{
  "encoder_arch": "vit",
  "model": "contrastive image-text model",
  "dataset": "simulated stained blood smears",
  "train_examples": 195000,
  "image_size": 64,
  "crop_scale_min": 1,
  "horizontal_flip": true,
  "tokenizer": "char",
  "vocab_size": 28,
  "loss": "sigmoid",
  "embed_dim": 384,
  "encoder_norm": "rmsnorm",
  "encoder_norm_position": "pre",
  "encoder_activation": "swiglu",
  "encoder_mlp_ratio": 2.67,
  "encoder_head_dim": 64,
  "encoder_fused_qkv": true,
  "encoder_bias": "none",
  "encoder_qk_norm": false,
  "encoder_parallel_block": false,
  "encoder_inner_norm": false,
  "encoder_moe": "top_k",
  "encoder_drop_path": 0.15,
  "encoder_num_experts": 32,
  "encoder_moe_every": 2,
  "encoder_expert_mlp_ratio": 0.5,
  "encoder_experts_per_token": 1,
  "encoder_shared_expert": false,
  "encoder_patch_size": [8, 8],
  "encoder_conv_stem": true,
  "encoder_layers": 12,
  "encoder_width": 192,
  "encoder_positions": "rope",
  "encoder_pooling": "mean",
  "encoder_register_tokens": 8,
  "text_encoder_causal": true,
  "text_encoder_width": 320,
  "text_encoder_layers": 8,
  "text_encoder_norm": "rmsnorm",
  "text_encoder_norm_position": "pre",
  "text_encoder_activation": "gelu",
  "text_encoder_mlp_ratio": 2,
  "text_encoder_head_dim": 32,
  "text_encoder_fused_qkv": true,
  "text_encoder_bias": "none",
  "text_encoder_qk_norm": false,
  "text_encoder_parallel_block": false,
  "text_encoder_inner_norm": false,
  "text_encoder_positions": "rope",
  "residual_init": "none",
  "optimizer": "soap",
  "beta2": 0.95,
  "learning_rate": 0.0015,
  "beta1": 0.95,
  "shampoo_beta": 0.95,
  "eps": 1e-08,
  "precondition_frequency": 16,
  "max_precond_dim": 1024,
  "one_sided": true,
  "adamw_lr_other_params": 0.0027,
  "max_steps": 9600,
  "batch_size": 256,
  "epochs": 12.6,
  "lr_schedule": "cosine",
  "final_lr_fraction": 0,
  "warmup_steps": 480,
  "weight_decay": 0.3,
  "adamw_weight_decay_other_params": 0.05
}
Rows from block 6 of the image encoder of a small contrastive image-text model, named by matrix and row number. Rows with one number belong to one neuron. Each number is 128 + 24 x the weight over its row's rms, rounded and kept within 0 to 255. All counts start at 0.
Before each neuron's rows are labels from the 100 images, of 14848, where the neuron reaches its largest size: "top examples" is what is common among them; "peak on" is the class under the peak. Only what is clearly more common there than usual is listed. The data: simulated stained blood smears.
# gate: MLP gate (encoder.blocks.6.mlp.gate.weight, 512x192), inputs 96-191
# fc1: MLP up (encoder.blocks.6.mlp.fc1.weight, 512x192), inputs 96-191
# fc2: MLP down (encoder.blocks.6.mlp.fc2.weight, 192x512, transposed), outputs 96-191

top examples: kidney-shaped nucleus; ovals
peak on: nucleus
gate.79 [164 142 150 167 111 150 140 138 132 108 135  85 121 124 162 134 107 121 112  97 118 142 124 112 127  92  95 160 107  91 151 137 113 133 121 103 143 170 121 125 101 143 154 152 125 103 109 131 134 126 104 111 124 112 124 109 133 100 151 107 126 127 135 119 157 111  91 129  83 116 135 123 135 110 175 109 102 134 130 126  77 124 114 137 133 128 157  83 134 136 137  86 142 140  92 108]
fc1.79 [185 174 140 140 100 115 137 138 129 123 129 110 133 120 127 133 124 116 104 133 104 144 101 112 139 129 104 122 101 118 154 135 114 173 114 123 152 171 135  87 154 135 132 134 118 100  99 128 141 128 107  92 126 105 144 123 143 101 147 109 109 121 121 111 177 109  63 119 148 142 138 104 148 102 177 105  96 166 115 106  70 133 121 170 119 134 108  86 126 122 116 119 102 150 122 136]
fc2.79 [153 156 136 121 127 118 157 126 165  92 184 102  64 142 114 147 125 101 112 137 144 139 102 104  70 119 121 120 132 101 137 153 113 120 156 114 124 150 107 115 137 108 152 127 115 114 101 115 113 109 109 112 125  79 128 111 112 158 144 104 131 139 139 109 157 136  79 140 122 158 138 105 139 137 146 114  88 119 145 117 112 100 126 144 114 149 154 149 140 142  71 120 138 144 129 130]

top examples: band-shaped nucleus; ovals; discs
peak on: large cell
gate.100 [ 88 100 151 171 154 150  78 121 121  92 125 126  88 109 147 115 125 115 139 115 128 159 102 118 161 184 145 116 124  80 131 110 110 120 131  94 143  79 123 126 163 104 108 124 146  71 163 147 104 107 114 145 116 103 161 124 138 145 110 132 131  90  93 102 132 129 127 169 149 144  92 105  79 148 114 109 136 122 116 139 117  92 118  80 128 123 187 119 133 114 133 156 117 144 139 105]
fc1.100 [126 118 141 132 138  71 142 131 146  90 111  98 125 106 139  89 144  99 131 136 149  92 146 155 123 131 115 139  97 142 128  90  90 108 140 105 142  63 137  99  76 139 114 155 141  98 141 156 145 119 154 112 149  92 101 116 118 140 140  90 138 109 118 100 119 213 117 125 143 114 137 128 170 131 144 118 109 134 126 134 131 148 140 161 123 136 137 135 170  72 114 116 132 116 143 133]
fc2.100 [137 134 155 156 152 138  88 155 142 170 131 140 106 120  70 131 127 168 147 145 145  96 119 136 130 119  96 139 136 123 102 137 166 132 110 145 147 103 138 164 154 108 138 131 125 131 120 124 133 131  86 142 104 117 175 144 169 120 138 115 137 182 114  89 116 149 131  93 107 125 149 101  29 156 140 157 134 178 124 125 107 122 163  79 137 138 155 100 115 163 133 112 158 118  81  88]

top examples: small spheres; band-shaped nucleus; kidney-shaped nucleus
peak on: large cell
gate.208 [139 100 152 131 135  58 143 137 131 145 131 102 132  74 143 113 152 132 122 107 144 132 114 172 155 130 127 135  94 126  97 113 150 169 133 100 109 103 120 155  86 148  85 120  88  93 109 115 126 119 165 102 143 165 113 128 167 156 133 141 150 151 135 101 148 101 125 120 140 103 109 171 125 150  72 161 156 114 108  84 137 131 173 155 123 109 149 150  98 102 134 121 141 123  93 104]
fc1.208 [129 136 137  68 127 181 138 116 121 134 131 103 131 145 131 148 121  94 146 135 116 142 146 143 145  67 115  96 126 127 123 129 100 137 126  97  95 108 158 131 154 120 135 151 145 159 102 115 120 125 117 121 119 115 149 100 110 131 105 130 151 108 164 127  89 122 111  87 114 183 120  35 139 128 127 138 105 158 152 121 110 124 138 120 136  78 129 119 150 142 127 119  98 117 147  80]
fc2.208 [113 153 118 121 165 108 142 114  43 115 159 114 154 107 113 120 116 124 127 127 110 141 103 112 110  74 101 133 110 101 150  79 112 128 116  86  90 112 145 129 137  95 123 137  97 101 192 125  92 125 118 156 173  65 125 151 114 113 112 125 168 140 144 143  85 154 148 139 100 148 143  97 160 126 104 103 110 174 129 103 133 194  97 120 110 143 152 147  96 102 102  95 125 127 140 133]

top examples: kidney-shaped nucleus
peak on: large cell
gate.280 [134 143 126 157 110 129 173  86 100 146 150 121 143  91 102 169 138 162 135 159 142 109 155  89 124 130 131 123 189 102 107 108 138 137 132 150 149 168 106 123 194 127 156 150 147 158 172 131 136 103 147 140 122 139 148  96 136 161 156 154 141 148 118 141 131 110 171 159 131 156 101 111 102 158  58 137 128 157 114 103 132 125 123 130 120 118 113 158 135 120 115 133 108  93 111 118]
fc1.280 [106 180 121 159 149 139 155 119 133 160  86  92 154  95 123 114 111 123 121 126  93 123 101 112 138 106 123 107  78 130  89 153 131 114 143 128 113 130 151 117 114 144  92 146 112 143 140 107 141 139 125 133 105 128  79 171  99 121 132 153 117 108  82 105 128 118 144 122 127 139 183 147 106 174 153 145 121 107 155 138 129 122  68 110 143 153  64 127 133 109 151 142 140 174 154 118]
fc2.280 [162  97 106 101 175 115  71 169 127 109 151 118 175 105 143 173 119 128 115 101 114 137 144 149 104 129 137 127 152 158 129 143 163 108 118 132 116 156 140  90 136 146 137 111  77 126 118 112 122 149 101 167 133 150 108 131 111 156 106 127 154 152 143 127 166 149 144 113 153 160  97 132  94 135 155 158 127 182  82 148  99  64 123 119  91  99 150 131  77 140 136  79  96 130 107 137]

top examples: kidney-shaped nucleus; discs
peak on: large cell
gate.357 [156 129 153 156 130 115 138 163 140 140  86 139 158 152 170 142 141 167  88 106 143 159 106 134 144 115 143 124  91 124 158 127 107 108 122 160 123  97 167  83 125 147 136 174 128 151 119 141 160 153 118 101 118 116  89  88  81 112 138 126 124 119 108 152 135 111 119 131  94 137 105 146 115 103 140 104  88 100 146 158 114 124 155  74 133  79 106 164 148 140 101 130 120 140 113 162]
fc1.357 [140 129 150  96 151 125 134 123 113 130 117 123 135 115  79  91 125 105 138 119  76 120 102 127 137 113 124 111  57 151  93 142 101 115  90 173 120 127  78 172 121 123 107 112 118 114 140 154 156 110 143 124 142 135 137 121 137 127  95 149 176 112 135 160 102 129 121 113 132 153 142 109 135 113  81 195 125  95 114 168  98 146 112 119  84 152 158 105 128 139  94 180 130  93  84 131]
fc2.357 [113 139 135 146  60 154 130 117 166  89 117 118 133 113 135 127 159 171 116 135 131 117 143 124 129 126 142 151 129 111  95 146 156 129  92 116  91  84 155 100 142 107 101 101 158 164 102 125 128 153 165 156 145 100 116 114 124 160 135 107 135 157 135  93 157 120 156 150 157 152 122 137 118 113 127 109 140 112 120 156 127 118 103 127 146 135  99 127 158  93 138 135 169 148 107 124]

top examples: band-shaped nucleus; target cells
peak on: large cell
gate.180 [155 119 148 121 126 160 145 105 146 141 126 118 120 122 100 120 136 119 138 158 115 129 138 140 148 137  91 163 141 142 106 125 148  81  61 115 105 154 145 116 147 119 144 146 159 115 141 112 116 133 119 122 176 135 130 160  85 114 155  90 147 116 113 116 164 111 125 126 146 157 107 166 123 111 188 141 122 184 145 132 127 155  94 106 150 129  76 135 131 122 126  98  96 176 123 130]
fc1.180 [115 143 125 153 142 106 131 118 137 131 103 147 138 114 134 154 130 135 132 118 118 143 134 128  86 110 133 123  97 100 140 141 140 149 183 121 129 142 121 146  83 121  69 118  92 102 113 101 138 154 115 133  98 127 145 127 133 115 100 141 110 176 154 144 107 166 152 132 149  82 177 161 137 150 100  87 137 101 136  97 144  84 125 145  96 118 125  97  93 142 152 166 160 110 159 130]
fc2.180 [170 132  79 138 127 131 163 130 127 146 149 102  93 112  91 130 143 154 111 150 123 122 146 154 123 116 140 123 100 115 110 145 129 112 150 176 139  86 152 126  79 172 131 131 126 149 129 136 119 122 129 138 140 111  94 102 160 135 124 117 157 103 132 105 118 141 125 163 109  77 103 109 114 117 128 120  68  58 123 154 131 150  94 145  95 121 172 137 130 160 103 156  83 124  99 164]

top examples: small spheres; band-shaped nucleus
peak on: large cell
gate.182 [122 117 172 125 147 111 110 152 192  95 143 156  83 118 141 146 104 146 113 113 130 177 113 128 104 166 114 100 107 114 121 100 111 162 123 123 167 117 119 125  99 105 136 134 134  87 144 129 171 107 155 142 156 123 114 157 127 156 114 110 116  93 110  66 131 119 129 172 198 171 112 130 118 103 126 127 136  74 117 137 121 119 162 161 111 165 127 163  98 119  77 138 126 105 135 148]
fc1.182 [151 141 121 174  90 156 129 117 134 147 155 153 140 127 155 140  96 143 123 148 116 148  77 176 110 114 109 122 147 165  99 147 161 114 144 127 149 145 149 147 133 126 128 118 147 149 132 120 130 136 105 121 141 138 108 135 143 178 156 145 138 151 151 132 136  94 164 111 126 160 159 132  92 161 147 114 127 154 136 140 103 118  94 118 145 133 124 139 116 136 106 137 138 141 111 150]
fc2.182 [ 76 137  98 118 105  76 124 135  78  84 123  99 164 119  98 122 107 127  81 150 141 102 110 122 111 175 165 131 109 113 161  72 148  95 108 179 102 114 128  89 101 126 143 118 123 113 169 107 144 120 139 147 171 138 110 124 153 124 142 152 156 126 139 133  86 146 113 142  99 146 143  92 143 124 136  84 133 126 178  90 153 157  54 146  97 129 148 148 118 105 152 161 139 145 140 138]

top examples: band-shaped nucleus
peak on: nucleus
gate.494 [ 84 125  99 129 126 181 136  96 130 132 115 128 104  90 100 111 117  75  79 142 123 154 114 174 117 145 129 105 146 101 109 113 156 148 104 147 101 112 131 168 164  99 109 114 164 125 135 129 102 159 136 109 127 120 171 134 158 121  93 140 140 163 133 115 124 103 130 155 148 118 149  87 156 126  75 120 169 113 109 112 119 108  95 107 104 117 130 107 129 155 166 140 176 184 136 106]
fc1.494 [136 124 123 132  94 153 124 136 115  85 151 109 151 106 107 167  94 113 133 117 104 160 104 117 129 125 158 120 125 131 126 152 133 164 140 127 154  93 118  97 124 150 144 117  99 112 155 150 131 105  65 164 101 103 139 148 111 153 154 165 129 142 130 117 135  85 130 163 117 135 145 115  67 115 157 182 143 148 104 120 132 108 136  68 166 137 146 131 109 116 137 125 161 130 104 128]
fc2.494 [126 135  92 113 130 125 148  99 160 131 150  86 110 131 173 157 105 116 124  99 118 118 153 110 125  97 143 126 200 131  80 155  93 169 140 137 128 164 131 133 115 121 114 114 118 142  94 160 136 156 137 125 161 131  67 113 149 134 105  88 150 128 123 135 149 141  90 188 153 102 123 131 152 125 122 109 139  77 109 146 101 124 111 176 106 141 135 138 142 122 158 141  88 100 121 125]

top examples: discs; no large cell; round nucleus
peak on: small cell
gate.181 [152 152 105 157 141 115 112 111 175 125 104 135 134 148 122 141 107 150 107 156 148  84 150 139 125 115 117 114 112 140 102 119  70 124 111 167  84 127 166 126 122 146 150  81 189 137 143 106 106 115 139 119 135 132  89 140 142 116 155 108 127 146 131 100 119  96 129 145  92  77 107  94 116 130 117  97 136 120 122 129 121 135 110 128 133 143  87 123 151 167 102 123 114 185 161 169]
fc1.181 [142 111 143 154  87 105 118 162 155 131 115 106 140 127 144 174 119  93 150 132  63  74 151 136 130 112 105  99 121 107 124 166  83 121 111 131 118 126 176 161 116 152 109 178 114 120 126 110 146 117 146 131 175 120 109 146 161 169  90 132 170 106 165 132 151 155 112 140 117 118 128 121 144 118  85 131 118 147 169 107 129 118 106 100 132 139 145 136 146 127 124 142 134 159 129 165]
fc2.181 [146 114  90 107  86 157 167 128 108 127 157 125 118 162 119 111 125 169 105 108 100 116  83 116 134 136 120 140 128 125 126 147 139  90 130 131  90 126 155  81 112 133 129 143  85 128 128 140 101 152 108 106 110 166 118  88  81 148 141 135 120 140 133 107 141  93 113 131  81 109 127 107 125 147 111 141  95 163 131  97 117  72 116 112  92 137 148 138 153 109 131 111  94 130 117 105]

top examples: small spheres; kidney-shaped nucleus
peak on: small cell
gate.197 [135 109 134 154 173 128 105 171 132  98 163  67 109 169 145 146 137  82 141 126 118  87 163 171 138 125 149 121 118 105 111 123 120 167 147 107 101 146 136 118 107 137 152 131 121 119  86  90 130 102 152 159  97 187 132 119 165  88 148  91 107 114 127 130 160 135 133 111 160 129 128 144 112  97 152 134 124 109 131 131 141  69 153  79 152 142  83 132 114 133 125 137 128 123  94 124]
fc1.197 [117 135  54 101 118 102 142 123  70 166 148 104 112 125 114  88 144 134 143 125 126 130 139 163 113 109 147 106 121 117 102 134  96 102 124 142  87 152 142 139 207 132 126 123 138 117 113 153 110 161 123 137 108 145 156 141 174 142 116  82 138 141 106 107 146 150 118 104 117 105  84 104 122 124 152  96 152 138 152 147 112 107  98 101 135 150 110 122 176 122 139  96  87 146 128 123]
fc2.197 [127 159 125 115 163 152 129 100  46 119 117 133  72 120 128 121 111 136 126  99 125 107 109 156 120 173 149 126 131 159 126 152 127 145 121 128 157 121 106 101 135 103  92 131  97 148 166 146 157 115 121 174 153 102 132 118 147 141 136 109 121  93 110 128 150 123 135 143 158 135 102 104 160 121 171 118 164 124  83 140 126 159 113 151 121 115 146 108 104 107 168 146 122 135 129 133]

top examples: lobed nucleus; teardrops
peak on: large cell
gate.370 [149 135 166 105 100 136 132 118 151 152 164 105  99 124 103 126 165  90 112 115 103 118 141 153 165 149  82 144 163 114 125 110 136  86  67 117 133 128 148 107 146 153 149 155 166 107 134 106 111 139 109 139 126 122 123 148  86 104 130 107 136  73 134 125 165 131 156 114 134 157 107 135 124  96 154 121 121 161 144 125  99 188 107 101 160 131  87 130 168 122 120 115  80 143 103 111]
fc1.370 [143  85 138  91 120 171 147 137 130  94 161 153 158 144  90 120 144  95 129 144 144 117 140 150 109 149 123 163 180 133  94 115 130  94  84 136 142 102 144 121 165 134 150 132 174 154 151 131 130 127 110 100 162 105 114 122  94 101 161 144 145 129 119 120 129 111 110 144  66 173 103 130 124 105 160 158 143 149  99 142 144 198 135  95 163 116 136 133 145 130  89  91 122 137 123 107]
fc2.370 [ 92 114 179 114 131 118 110 125 119 105 134 143 170 128 178 131 128 121 149  97 138 131 112  86 172 137 129 144 119 139 145 120 101 139 127  75 139 146 100 130 172  95 130 115 112  95 147 129 134 136 138 102 104 149 169 167 103 107 146 126 103 114 139 141 113 140 102 110 150 135 141 159 125 151 168 111 187 162 122 112 122 100 146  98 165 137  89 117 141 134 125 118 164 128 149  99]

top examples: small spheres; band-shaped nucleus
peak on: large cell
gate.36 [129 122 120  78 172 104 154 151 158 134  92  89  92 102 150 125 163 163 150  87 160 126 138  90 144 127 115 129 130 112 163 122 116 117 143 100 125 104 132 152 134 153 112 163 128  86 132 127 144 127 151 122 106 118 124 143 121 117 122 120 109 121 119 114 163 173  88 137 147 136 133 140 169  92 103 156 147  91  99 121 127 131 186 143 114 169 123 136 102  91 168 124 146 121 124 116]
fc1.36 [ 98 108 150 148 117  64  93 149 204 109 116 139  91 124 191 113  99 131 138  99 142 151 117 108 122 158 118 111 122 103 197 104 128 126 126 120 134 115 114 143 134 148 130 136 124  99 136 172 178 131 147 137 148 129 117 147 154 101 131 144 129 118 102  76 112 136 103 176 148 147 113 139 149 115 146 134 146  64 106 136 156 115 157 157 133 136 139 177 101  78 127 119  87 125 152 129]
fc2.36 [156 144 140  92 150 207 142 112 171 160 124 163  93 130 124 116 151 104 136 141 100 145 143 139 150 109  91 120 128 137 107 176 145 133 139  51 155 191 106 140 152 114 122  89 148 146 130 140 115 134 120 113  87 119 161 145 147 161 134 102 131 128 135  99 147 120 128 148 171 100  89 149  88 147 141 136 154 122  89 107 114 103 184  83 139 122  88 136 147 144 120 100 112 117 127 122]

top examples: band-shaped nucleus; teardrops
peak on: nucleus; large cell
gate.459 [ 99 143 120  94 139 174 160  85 145 147 103 124  96 122 139 126 153 100 119 158 126 140 139 136 129 146 113 115 147 137 120 106 148 181 130 162 121 118 118  97 185 122 138 117 108 145 121 115 123  98 178 117 136 134 133  97 114  97 138  82 105 127 114 135 150 106  58 139 153 146 126 160 130 147  96 136 100  93  81 129 107 117 118 114 100  86 102 126 133 102 143 127 107 162 130 113]
fc1.459 [123 121 114 131  96 143 152 119 137 179 129 150 128  93  74 136 129  84 119 167 170 133 165 122 140 159 136 131 167 152 153 152 153 114 110 141 121 100 135 150 169 116 131  90 106 146 135  81 106 110 141 121 160 115 129 146 158 126 128 122  82 147 115 137 143 109 125 119 149 166 120  94 139 142 125  95 125 158  96 128 135 146  82 147 112  64  70 109 127 139 162 136 100 129 120 124]
fc2.459 [101  92 146 107 138 108 111 122  50 121 125 127 149 137 133  90 144 153 113 138 145 113 100 151 112 119 121 131 144 103 146  73 112 144  90 106 102 134 131 177  83  94 174 133 137 128 176 110 146 118 125 134 131 134 151 148 157 110 125 151 104 141 126 135  85  81 171 122 133 173 133 118 152 139  98  86 164 149 112  75 149 142 122 102 139 105  99 103 112 103 153 153 110 104 164 124]

top examples: band-shaped nucleus; ovals
peak on: large cell; nucleus
gate.275 [147 138 149 103 136 147 115 110 110 141 124 125 115 145 131 122 121 102 121 171 145 118 149 131 147 146 101 156 138 154 126  96 137  85  50 138 128 141 148 111 173 110 179 119 144 159 149 158 120  98 108 136 139 119 162 132 127 108 184  96 128  80 138 123 114 111 101 139 109 178  95 156 117  84 176 157 148 177 125 144 111 167 110 131 182 139  91 133 148 119 107 127 138 162 121 103]
fc1.275 [145 140 131  99 129 160 116 114 103 157 127 115 107 154 140  96 118 103 124 156 136 113 134 128 141 145  99 132 143 160 104  98 141  84  51 166 120 141 155 103 182 106 170 128 138 157 135 142 121 122 118 118 155 114 152 165 105  95 177 106 113  95 135 131 131 119  88 135 130 181 111 135 100  98 164 133 141 160 121 128 104 187  95 115 164 163  81 124 151 119  93 110 114 158 117  95]
fc2.275 [ 86 119 172 103 142 132  91 120  93 134  89 144 165 129 170 117 124 113 145 121 107 126 113  83 137 153 124 126 142 149 132  88 120 145  93  75 122 173 100 118 194 101 129 123 118 131 127 128 163 135 129 132 108 137 157 156  98 122 123 145  80 133 147 164 110 103 124 105 148 192 138 151 144 164 128 121 172 187 121 105 106 130 153 114 142 151  71 118 123 126 141 116 160 101 156 107]

top examples: lobed nucleus; spiky cells
peak on: large cell
gate.72 [136 130 148 111 105 115  94 135  90 110 102 141 143 149  97 140 124 117 129 100  94 120 113 123 121 184 171 131 174 100 105 118 112 117 127 148  96  93 130 125 138 147 135 145 124 100 114 116 150 131 140 133  99 178 120 121 119 138 101 145 120 124  89 140  91 106 117 157 124 145 123 134 107  88  91 126 137 135 183 116 177 125 146 116 138 137  84 121 117 125 138 134 155 110 123 121]
fc1.72 [119 170 138  91 134 127  99 152 122 145 138 125 164 141 110 121 121 120 111 151 149 121 100 143 117 178 198 136  96 111 152  91 110 125 130 173 142 169 125 110  97 131 131 119 116 130 153 120 180 152 117 143 158 121 128  93 155 140 135 152 106 119 118 147 138  93 115 183 149 162 127  88 136 156 155 103 148 167 119  93 160 110 118 168 128 122 155 113 118 108 140 137 148 127 153 139]
fc2.72 [129 109 113 102 156 105 104 100 102 136 116 127 126 102 123 117 120 123 126 131 105 115 126 120 152  86 140 129 164 116  77 114 115 147 179  99 118  69 124 148 102 135 128 124 156 163 128 105 175 141 171 128 141 125 167 149 113 153  89  97 134 112 154 186 137 177 157 143 133 131 144 132 162 132 125 114  99 182 140  81 106 167 157 130 133 118 100 114 108 149 126  96 126 108 110 154]

top examples: kidney-shaped nucleus; ovals
peak on: large cell
gate.89 [149 104 139 133 165 117 131 156  74 165 113 101 158 118 119 138 111 125 120 139 135 151 112 136 133 109 113 162 118 135 111 123 139 125 137 118 127 111 156 166 120  85  94 124 194 151 136  67  95 135 103 149 125 109 132 110 162 127 137  59 119  96 144 119 149 125 132 139 110 117 133 143 115 142 157 152 144 108  82 131 144 122 147 131 102 128 148 188 114 123 145 133 111 123 141 168]
fc1.89 [121 146 148 113 144 138 121 119 116 115 106 120 141 139  76 135 152 134 137 111 129 155 124 147 102 171 153  84 104 148 122 129 136  92 138 145  82 142  94 112 149 132 110 102 110 102  94 102 102  98 153 117  97 150 121  85 175 116  96 127 126  97 158 180 131 127 113 105  98 188 136 137 170 174 112  95  86 137  81 137  98 136  92 137 136 104 148 125 131  98 107 118 118 148 152 131]
fc2.89 [132 111 135 180 133 130 145 159 114 173 150  84 136 135 132 149 136 149 168 140 160 102  96 146 118 119 161 136 137 144 114 179 118  98 102 157 141 110 132 141 136 136 103 134 122 123 143 108 161 109  84 135 126 136  92 115 141 135 126 150 124 122  91 122 124 151 140 147 167  58 130 147 133 168 108 162 113 128 140 173 149 110  95 117 134 140 129 132 160 141 131 160 105 141 126  92]

top examples: band-shaped nucleus; small spheres
peak on: large cell
gate.306 [125 101 107  87 153  85 136 152 163 126 107 108 103 113 143 100 143 147 138 115 144 111 146 148 163 132  97 121  96 110 158 120 100 123 154  88 157 127 129 136 121 145 123 145 106 100 149 161 145 127 145 116 130 105 100 135 129 133 120  88 113 136 102 127 114 177 106 122 156 143 127  90 125  93 127 165 155 125 129 120 142 117 200 167 121 157 125 122 115 106 127 119 139 115 159 111]
fc1.306 [106 114 168 113 141  54 115 154 193  86 129 120  74  72 182 142  98 124 136 108 133 151  93 127 122 173 126 121 129 128 157  94 120 141 132 102 156 102 124 121 168 114 139 153 130  95 162 185 147 135 121 137 132 118 104 156 122 115 120 119 114 115 125 121 129 162 115 151 160 155 132 106 145 127 152 113 132 100 101 114 137 106 170 139 143 152 135 154  92 105 126 129  92 148 150 116]
fc2.306 [159 167 149 119 164 189 116 142 145 196 110 183 111 136 135 107 133 124 135 134 117 134 154 124 153  98  93 109 141 113 114 181 143 120 117  77 139 191  87 144 160 123 135  93 120 151 129 115 116 157 106 123  90 125 164 139 152 152 113 101 112 119 138 127 127 140 128 160 152 139 123 123 104 156 167 147 155 158  82 125 144  95 204  87 136 155 107 121 125 165 110  91  82 132 133 107]

top examples: discs; no large cell
peak on: small cell
gate.313 [120 106 137 127 102 105 106 100 140  95 122 146 170 116 117  89 168 116 125 150  92 162 140 118 126 140 100 153 157 155 171 145 130 108 130 169 166  86 109 140 127 153 130 186 167  96 139 159  96 139 124 125 125 117 130 133 121 109  95 137 123  95 151 153  94 105 110 122 102 121  82  97 163 113 120  96 151  97 106  92 150 156  90 108 130  87 139 117 137 139 133 116 131 130 164 140]
fc1.313 [ 86 140 149 139  99 112 101 110 111 103 146 149 131 178 125  83 176 134 111 148 116 103 137 119  87 113 112 104 126  75 138 132 107 131 125 131 122 113 165 166  86 132 149 111 152  90 126 156 134 174 112  89 131 162 129 116 144 151 118 143  92 133 105 107 108 114 148 108 122 151 122 115 146 174  97 159 126 116 120 109 114 152  83 114 154  72 125 107 131 124 121 143 131 131 138 151]
fc2.313 [ 99 159 105 120 161 100  82 113 133 128 120 155 141 108 131 145 125  88 112 115 118 119 142 148 123  68 120 174 132 153 145 142 146 120 115 126 137 115 124  85 100 120 157 109  78 151  95 109 148 109 149 137 145 161 128 157 123  95 124 130 186 127 116 143  95 143 115 144 113 127 176 129 108 110 111 121 121 118  99 163 127 160 122 123 148 162 128 126 136 167 115 119 114 165  81 118]

top examples: kidney-shaped nucleus; target cells
peak on: small cell
gate.309 [139 116 141 108 139 124 126 149  86 135 115 145 109 102 143 143 106  93 137 116 126 140 113 160  99 215 171 126 168 163 126  97 165 124 146 136 119 133 158 157 173 117 158  96 152 119 145  75 127 129 135 139  99 122 151 103 113 122 157  88 109 121 157  99 105 154 170  97 142 102 133  80 106 169 134 110 150 117 144 104 126 143 146 102 120 142 137 125 130 135 132 151 137 153 126  87]
fc1.309 [106 106 102 101 112  94 101 140 130 155 151 137 156  90 132 142 159 147 148 151 107 119 164 120 144 151 127  97 121 109 110 115 145 119 135 131 113 114 151 102 107 131  91 176 187 114 126 144 126 117 159  95  98 116  88  89 157 157 101 117 159 108 146 137 145 118 108 191  77 124 132 110  99  99 137 142 108 156 144 124  78 167  97 147 163 114  77 131 138 122 117 109 115 144 133 147]
fc2.309 [144 111 167 114 149 147 141 105 119 130 117 154 109 114 154 106 151 110  76 117 129 159 157 144  80  94 168 121 166 142 101 138 145 109  87 136 140 113 151  61 133 118 165  86 127 110 139 129 139 136 118 159 115 142 160  68 159 165 151 128 122  96 128 122 198 153 155 158 107  97 121 111 154 169 139 174 142 134 136 144 104 114 158  83 146 110 108 148 141 136  83  99 123 147 131 164]

top examples: discs; dark grains; round nucleus
peak on: small cell
gate.333 [130  97  92 116 125 149 156 143 123  98 105 143 158 140 110 163  57 112  86 132 118 125 161  91 110 127 129 114 146  76 150 129 122 111 138 135 152 126 153 104 127 124 114 165 117 114  86 147  73 149 109 109 147 106 144 159 149 175 172  93 123 125 144 148 127 134 104 157 113  98 134 178  78 127 115 134 175 115 135  93 189 146 149 143 180 171 140 126 128 114 134 146 158 141 133 121]
fc1.333 [119 139 149 104  96 122 161 119 148 149 112 141 110 148 150 120 163 147 167 108 141 174 165 114  83 105 170 129 134 166 135 132 157 103 130 118 151 128  93 125 119 156 142 143 128 109 125 140  99 125 119 142 120 175 118 109 115 119 196 125 129 147 147 126 103 177 162 137 141 141  90 123 109  77  87 112 139 173  68 106 109 119 116 148  79 139 165 129 166 167 130 146 118  90 129  94]
fc2.333 [ 98 113 123 125  95 114 114 116 173 138  97 129 149 146 133 145 107 110  84 184 140  84 107 145 118 144 150 190 126 131 158 168 134 137 151  97 153 120 153 117 114 127 105 112 170 108 135 143  73 126 139 124 172 131 122 105 145 177 123 125 175 129  80 124 104  98 129 161 105  99  98 132  92 143 122 128 180 159 125 121 155 105 140  98 130 108 126 113 131 138 128 128 147 127 145 154]